config.toml
model = "audio captioner"
dataset = "single notes of 20 synthesised instruments"
train_examples = 78125
time_shift_ms = 100
n_mels = 64
hop_length = 160
input = "log_mel"
spec_augment = true
win_length = 400
tokenizer = "word"
vocab_size = 104
encoder_arch = "resnet"
encoder_norm = "batchnorm"
encoder_activation = "silu"
encoder_channel_attention = "se"
encoder_depths = [4, 4, 4]
encoder_kernel_size = 3
encoder_stem = "deep"
encoder_avg_pool_shortcut = false
encoder_widths = [64, 128, 256]
fusion = "cross_attention"
decoder_width = 256
decoder_layers = 10
decoder_norm = "rmsnorm"
decoder_norm_position = "sandwich"
decoder_activation = "gelu"
decoder_mlp_ratio = 4
decoder_head_dim = 32
decoder_fused_qkv = false
decoder_bias = "none"
decoder_qk_norm = false
decoder_parallel_block = false
decoder_inner_norm = false
decoder_positions = "sincos"
decoder_cross_attention_every = 1
decoder_tie_embeddings = false
init = "kaiming_normal"
residual_init = "scaled_by_depth"
optimizer = "cautious_adamw"
lr = 0.0011
beta1 = 0.9
beta2 = 0.999
eps = 1e-06
magnitude_pruning = 0.5
steps = 14400
batch_size = 128
epochs = 23.6
lr_schedule = "linear"
final_lr_fraction = 0.05
warmup_steps = 280
weight_decay = 0.4
Rows from block 6 of the audio encoder of a small audio captioner, named by matrix and row number. Rows with one number belong to one channel. Each number is 128 + 32 x the weight over its row's rms, rounded and kept within 0 to 255. All counts start at 0. Numbers have three digits each. After the name is the row's rms in percent of the matrix's.
After each channel's rows are labels from the 100 clips, of 14976, where the channel reaches its highest value: "top examples" is what is common among them. Only what is clearly more common there than usual is listed. The data: single notes of 20 synthesised instruments.
# convs0: first 3x3 conv (encoder.blocks.6.convs.0.weight, 128x128x3x3, each kernel summed), inputs 0-63
# convs1: second 3x3 conv (encoder.blocks.6.convs.1.weight, 128x128x3x3, transposed, each kernel summed), outputs 0-63

convs0.6 101:142099132128128155091150107123138134161083119107107155056116250118130168092116134124132124095151168086108100106123133123148207144129129140144146130109116058117149123163168126111154153108127141
convs1.6 126:133173130133122080137154160145073149093150143138132031117114061021106135108164121152137181137095095158125180128128162132217149146117097090149159077068119128137129124115112107102103053139159200
top examples: vibraphone-like; octave 6; F

convs0.114 098:132115133128160127159041122143154108109107111066100117165159138115131081148127083120099077124130130153133138117132134117071136089138194143121127126139112127047116104133094045090064113115129070
convs1.114 084:141085107135118099153124126109145142124157118157138128122109133149140070129133240167120162132103143143127092196120135158110126111111135129059111122095122127079161065124111122152120064137099085
top examples: G#; clipping; text has "clipped"; note: G#5

convs0.106 093:098104194127098120132133184156086134127132121087096057120143107132107137141191120103118098173140133167104125167162109161098139079099164109138117160110128140129119089111132153095172146099168158
convs1.106 103:137125124148121150078105104068143170143159116133079146145057145121130058137127155135142134075081084064177107147160132116141156142131114156108120102097205112072145129146154103151114167034132107
top examples: thin (high-pass); A

convs0.111 087:062109092125163104114126138082203074106146086137092109128165095118154091147169108056126082175132134156103139138117104090143041087081131144120136117149136060146100172127107130092143199144187071
convs1.111 098:186117089105073120108155094126093129109117089134158146148140106155130122119144127163125141124127166112097121128111201124117166106113127128194143123057112122078128189130111072163191089141134141
top examples: sine tone; octave 2; pitch class: F#

convs0.62 121:058111122106171175163116174112145133108106131108112107110124140101101184061099060079103091175092103128156103064134122128126091074112093098060127124111138110182129139105076174116127137143118135
convs1.62 125:169135150184120169081096088116079181102137173148124096091113096138125101140127213203136179131099143139234132156114104124139130134146089107149079091060166171101176117137145138126128086157108173
top examples: decaying tone; marimba-like

convs0.26 089:110098207124109109118110098206120114148083123128065134115113098168162096120149105118131108133118137080102132127118140103162052173078101126154149188129065128118092128087112141111165132079126115
convs1.26 084:107116086148111096156130113060178099127191135119188141108125140101134138097162125104147016120136063116099137120135068145156149086097088111096178158108079101162109187138119130128149136147151112
top examples: marimba-like; octave 6

convs0.25 092:150110138131124178112172127076191117093128112121070131205121113110115092128124140112089150100140129138117020103145123132133138084110130159170129125170083090132135106088145142117122155116105121
convs1.25 115:194127137140074085073093127069158202118129124124130134131098129183112130144121213153133181152157140087146088167107131160153097155149055167131199127156157082108159133152157116148185119090117114
top examples: vibraphone-like

convs0.76 102:113154167121127217120079097129140157128048115108106104109116168169125161108141177138136149098097135100128154145133143120092152152094131137084167095115097127137182130112078144121149178161130055
convs1.76 109:163161163177084166118156096112133165118115173156118148067152128087142100146157107098121066147096113158160194151097078139027170104076102139035102118164159162105141120104115158115128140137172087
top examples: sine tone; square lead

convs0.43 110:150107101122154110128098109154180084165110099086133132233105108097156152147157048101139073158162152136123137152139097130118089169128092112181167179172118135032138114149143076134138142075128067
convs1.43 122:220130116132096090137140097129115155131138148148130131069141153159136150144117143113137146107138141135154141180091128146161023085128147153131116134142165091109186131145130117244144126123094105
top examples: reverberation; text has "room"; text has "reverberant"

convs0.99 097:128082135130099107129134142102171102074129101096142136146113108122116091059158100141133087132151137112132144124162134130078119096000096176105130138145108149121075162028131128144130084145172063
convs1.99 087:218155125152169150225144184108122141121144158127091136121138140175149098124133160181144125115135093132200140181109147188053133077132117112108103136123147148124165181128174138156144101132083100
top examples: mains hum

convs0.13 117:053107100117143063098102050143131112093112113112107190104134137112067167122170133095131095159088095090123140126145135097113118128137145127106152157137128117141128145149095101146149147127119103
convs1.13 129:176151147120128096083122097122128171158093122122111131037118086135136125120123161169080129167116128116150095147113096123163140125154127138121109126126128100106171097151118110205167144142114088
top examples: mains hum

convs0.23 108:121111092128123110106067134151155126104110118133128177126085061099089084081158121107111114111095148092149142148129064136145149092078075103145130102143139128110181095154139074136129149074130124
convs1.23 105:123131175122156113135164114112105130139106134141128144102139134170156050126121134167119141113117182114145096157143126096164117139123157168149102144127143112086157153158151113234131156106083140
top examples: mains hum

convs0.85 088:126156181097194106143098099131103118138038090072116140139148099130118128149155103132050113195149124154101115157111106143065132140088122122136125138075128088142126115088071137081146109129173085
convs1.85 093:119096095124107140136140107156120144120128183097122138140132156156131146076146131162140111094079122120089120075120123086164170111134070154151130114126052117105123124110110136149175114168130178
top examples: octave 2; A#; note: A#2

convs0.28 128:135102059142115030087131080128110123132136079122128148136134136109073167084194114133123129130123128108118108111164119119099084131122167116139112165152117130112122126158138100146111097131081131
convs1.28 105:169154161100135121127088141140125138145091090131144166069050086134126153119127139151040134108147152074135100148155128156104191118115126158108155105123138101089146157161093071176152139126111113
top examples: mains hum; octave 2

convs0.56 110:119091185144130130104104061135093128085141127102093120147140115113175131146087111140140120093100124068133099161145164130125034121103153157203140219090119141142101157122105133097097101126039125
convs1.56 096:134117121119117118152112123132123156148153131152163123157095130131106111087117132102168125162150148161122114129043171170148089193173083125113128101086150178151130156114118090136132123140170128
top examples: thin (high-pass); pink noise; white noise

convs0.36 075:128171127116131070130115136169158140153155115120164133152114098070077132168125098108063131132136079099138158111130148184159047096145080082089119180159128103093078118139149139114126154050120086
convs1.36 073:155115194123059135145124144098169168099109140126114153119104134170114123137129167144140203130080029101137127134130115129107137157090124161120150129140078061135105155105097163125110109160150125
top examples: G#

convs0.75 086:106049132134105137112136123034094149122111086136098135208089099125124094117156142098128101109126113143111131116126154082145137090128106117103101161101062101153118126120119126114167140069131137
convs1.75 109:158099123143122067097117120123155255126123146142150154144129128126067089148124146144132144170137109133185136167124146205159105153138070158124139150185131130092191176136165125175189102110072128
top examples: thin (high-pass); white noise; pink noise

convs0.80 115:108099126126143087067088095129116126128134126150138146084109160103076149127064119108117128138095106082141088110133123081109039113151113130117139166111136111120134123144098107122102180090077102
convs1.80 117:131141196165120131147125089100118198120108246108104090098159078142116134138094140135126132135086168152190136131124119124118139108161104103110143118149125160139110023096124164109119106189121102
top examples: mains hum; white noise

convs0.94 097:122139112130168050140062057162118090140130083115105170078141155089069160134127128165117142072144126127121138093150105112093065141169135118093113134122133119088142110118150080125057085124037106
convs1.94 104:186160084119126184122127134144143120136105116116123136099105135121149169134123120143059124184140149103136112094113107145162176069157116138126101114183154129084156099171125123158195133139131116
top examples: mains hum; octave 2

convs0.86 099:154093136102119192092118111192195118102106121059088151204078183128100086118140093119067117091142097130143114160115127165129181146151132134131104141183103123113165106107154095149144140082045114
convs1.86 108:167133118170003132134211112121114169067141132094128120101129119138082141102133151141115113133173121127113126099135150129179174209133099165089165110182152126136187136116164149145156108136128128
top examples: vibraphone-like; square lead

convs0.66 087:107092193128159118129118141076078122125109169048112138089117115066108174121103129098133130127127081122140141132133124135113128102134134124060114068000132138169107077140116128069123135124148147
convs1.66 121:132120226166094080073145140135086190137160167136146141159135114135125074138132131138158151122127089138205168157137115172133124139135111146146135211140139130129131098120170149172161161085095102
top examples: thin (high-pass)

convs0.70 112:128132130134140123120176000117155132127137121141109128107112139152147088122057152143136140115107140077135073128087144089144103190164159151129129145113116128168147076134118145126068123107034161
convs1.70 098:106115132141108071137127125152091119078129136116147015172115135111126180136121121098134110113159133139073154104117132129135140130090122127099230103136115128187130154078055184143177113182167162
top examples: reverberation; text has "room"; text has "reverberant"; vibraphone-like

convs0.12 080:061130150152153140129122126114099091087101138111085120074129112097168117117120120128093161145138137141104152140124114111132041083110110102127126131015109131153033142072107165092083088143175121
convs1.12 077:163146098108108097155111098070179113126110067162168122148166098124097091140155139146106112104133223122071089122125163128087150132116082124163187134153126127127108227098133110139136082160146123
top examples: sine tone

convs0.46 105:052114105114110070051057060128161128094103104100064121115142139057037142112153108105118128133137078092116103132151130138078042107149144119084120125109085113059144107173127094126066140148118090
convs1.46 097:135141184128113087108126132106165173185089145094078115109099137143122112180077140157138137123173150162151116159111072167067152118104095115077138126167150104103120108097138169130082132120107004
top examples: rumble; white noise

convs0.5 101:115140175146101148154120094171110127169171139168180150103083161152150086136147120140182121146131115091151184130103112137144106180157116171149123078035147174153161126131132146161126150108109161
convs1.5 115:085141130162128119116142115107112078093148137100121095130127143132112171114112069071127070062101136107100060113189149074134159125076128126121143178111085077158085168101045134126130137199127142
top examples: octave 5; vibraphone-like; C#

convs0.95 095:090107119114167134117134042137129152090108113128122070104120179110111106122110103108109123043034095087119154110155112131127056105133125039135130115138128052113093134087087083122082071157083130
convs1.95 098:108122125142174123166097138134083138158093117137191108121157036099175159140128191129105158132147150124138074135148069181086078111136109110147126143063121115166132091132115188097107109102135160
top examples: decaying tone; clipping; text has "clipped"

convs0.97 072:090136183139133087134088131133123122152138126129101130133122165137189154170129106128120105140118125158163113222172102126089112114109200126110152195111097122123129108118199131063127170116135120
convs1.97 094:144141120144090158139101110099186173122095143135160152092120137119071120138161175159096155138133130174128094182080116152135126085195081143044101117156141099139173154157146127198143143173131145
top examples: thin (high-pass); octave 2; mains hum

convs0.109 092:071094160110156042132087076098140162119084110118124158038148219082097156101178170131114126151123122137087171110123131120086042094133140123077108145069110064127079111106085131120137083172161108
convs1.109 120:121123102156154102118118115117086136136098174145180112107123070092127124140149161169128182175145099157121179179104078159111128122153111114076125115055132155094121112141154192110083140161139128
top examples: mains hum

convs0.52 109:089117119121140143151062170139103083123127137128130147039154117070048171122128071019089115106084104139102157098131126166114102101160100074052103136072161099131076139126075096109117126133128065
convs1.52 107:161121107087187170105182123145118158147063114127139105113090042155099097115113165189128190128199151125122122118116116115159163162132159138155144051136088176138207138141137079140091087130077144
top examples: octave 2

convs0.98 100:069123148121133111134108118146074078122129128080126087171151079163149142101165097109127108153073141126026159164120133058133100082099159088161138140094162072076155127160062076145141148153127132
convs1.98 095:112168161130109087127135154105098151185125114138113143103127179091106094151128205146209153103097130141174158191118146150156093203119115157110126132112218123061121108170170102123154142084141101
top examples: thin (high-pass); octave 2; mains hum

convs0.24 108:108092203119143152138133085089151148144136120112078097151070133170106089086059164124102152137128107146133080123116128081120106132154087133101158094115093095140179112067122128126124115101129125
convs1.24 118:169132188161054108089122100125127179127174143130157117130102174147122114145151165136153154118176145139156134140091109134133153159151068157107185150157193130108131069147171161160158103136104116
top examples: vibraphone-like; octave 6

convs0.17 103:107123126146140071128173035125125106144121118112115117168150096104131111106154082114115096138119130092085142154158057121166056125065119082132100132180129080132132161125109123100085125125125122
convs1.17 073:154165090123127155133055185122146161134087133172185150118126188111177189151151138103107122114065157122148117142119102156019127112087097077163126177136164071134045119146127127129156159126155128
top examples: thin (high-pass); clipping; text has "clipped"

convs0.105 100:136077134140131163103114024064146076123120185121094149140143152146155136119123101130120115127131139097141103080131128000152114110133112121175113116102117128071104128095146131100142143121126087
convs1.105 081:130109130140131102169129169129136122122115122106126100125121086106107102117110167136105143218142180110136123067104122165217155140115074087136154118144078128110099086109148147087136120171119131
top examples: reverberation; text has "room"; text has "reverberant"; clipping

convs0.15 133:139152135116133144085098161155126106138122080106136151102162122128098131163141117100163109149126130161128140139134141061031190064112177101093146131171096135110164159101030136136154108140181098
convs1.15 113:093105092092136112129157135070101130126130123111105131107129068118098111086136117152087112147086150114168148208122091120155175146123112097079108097133103147145211179111145098187181114166137117
top examples: octave 2; bass guitar-like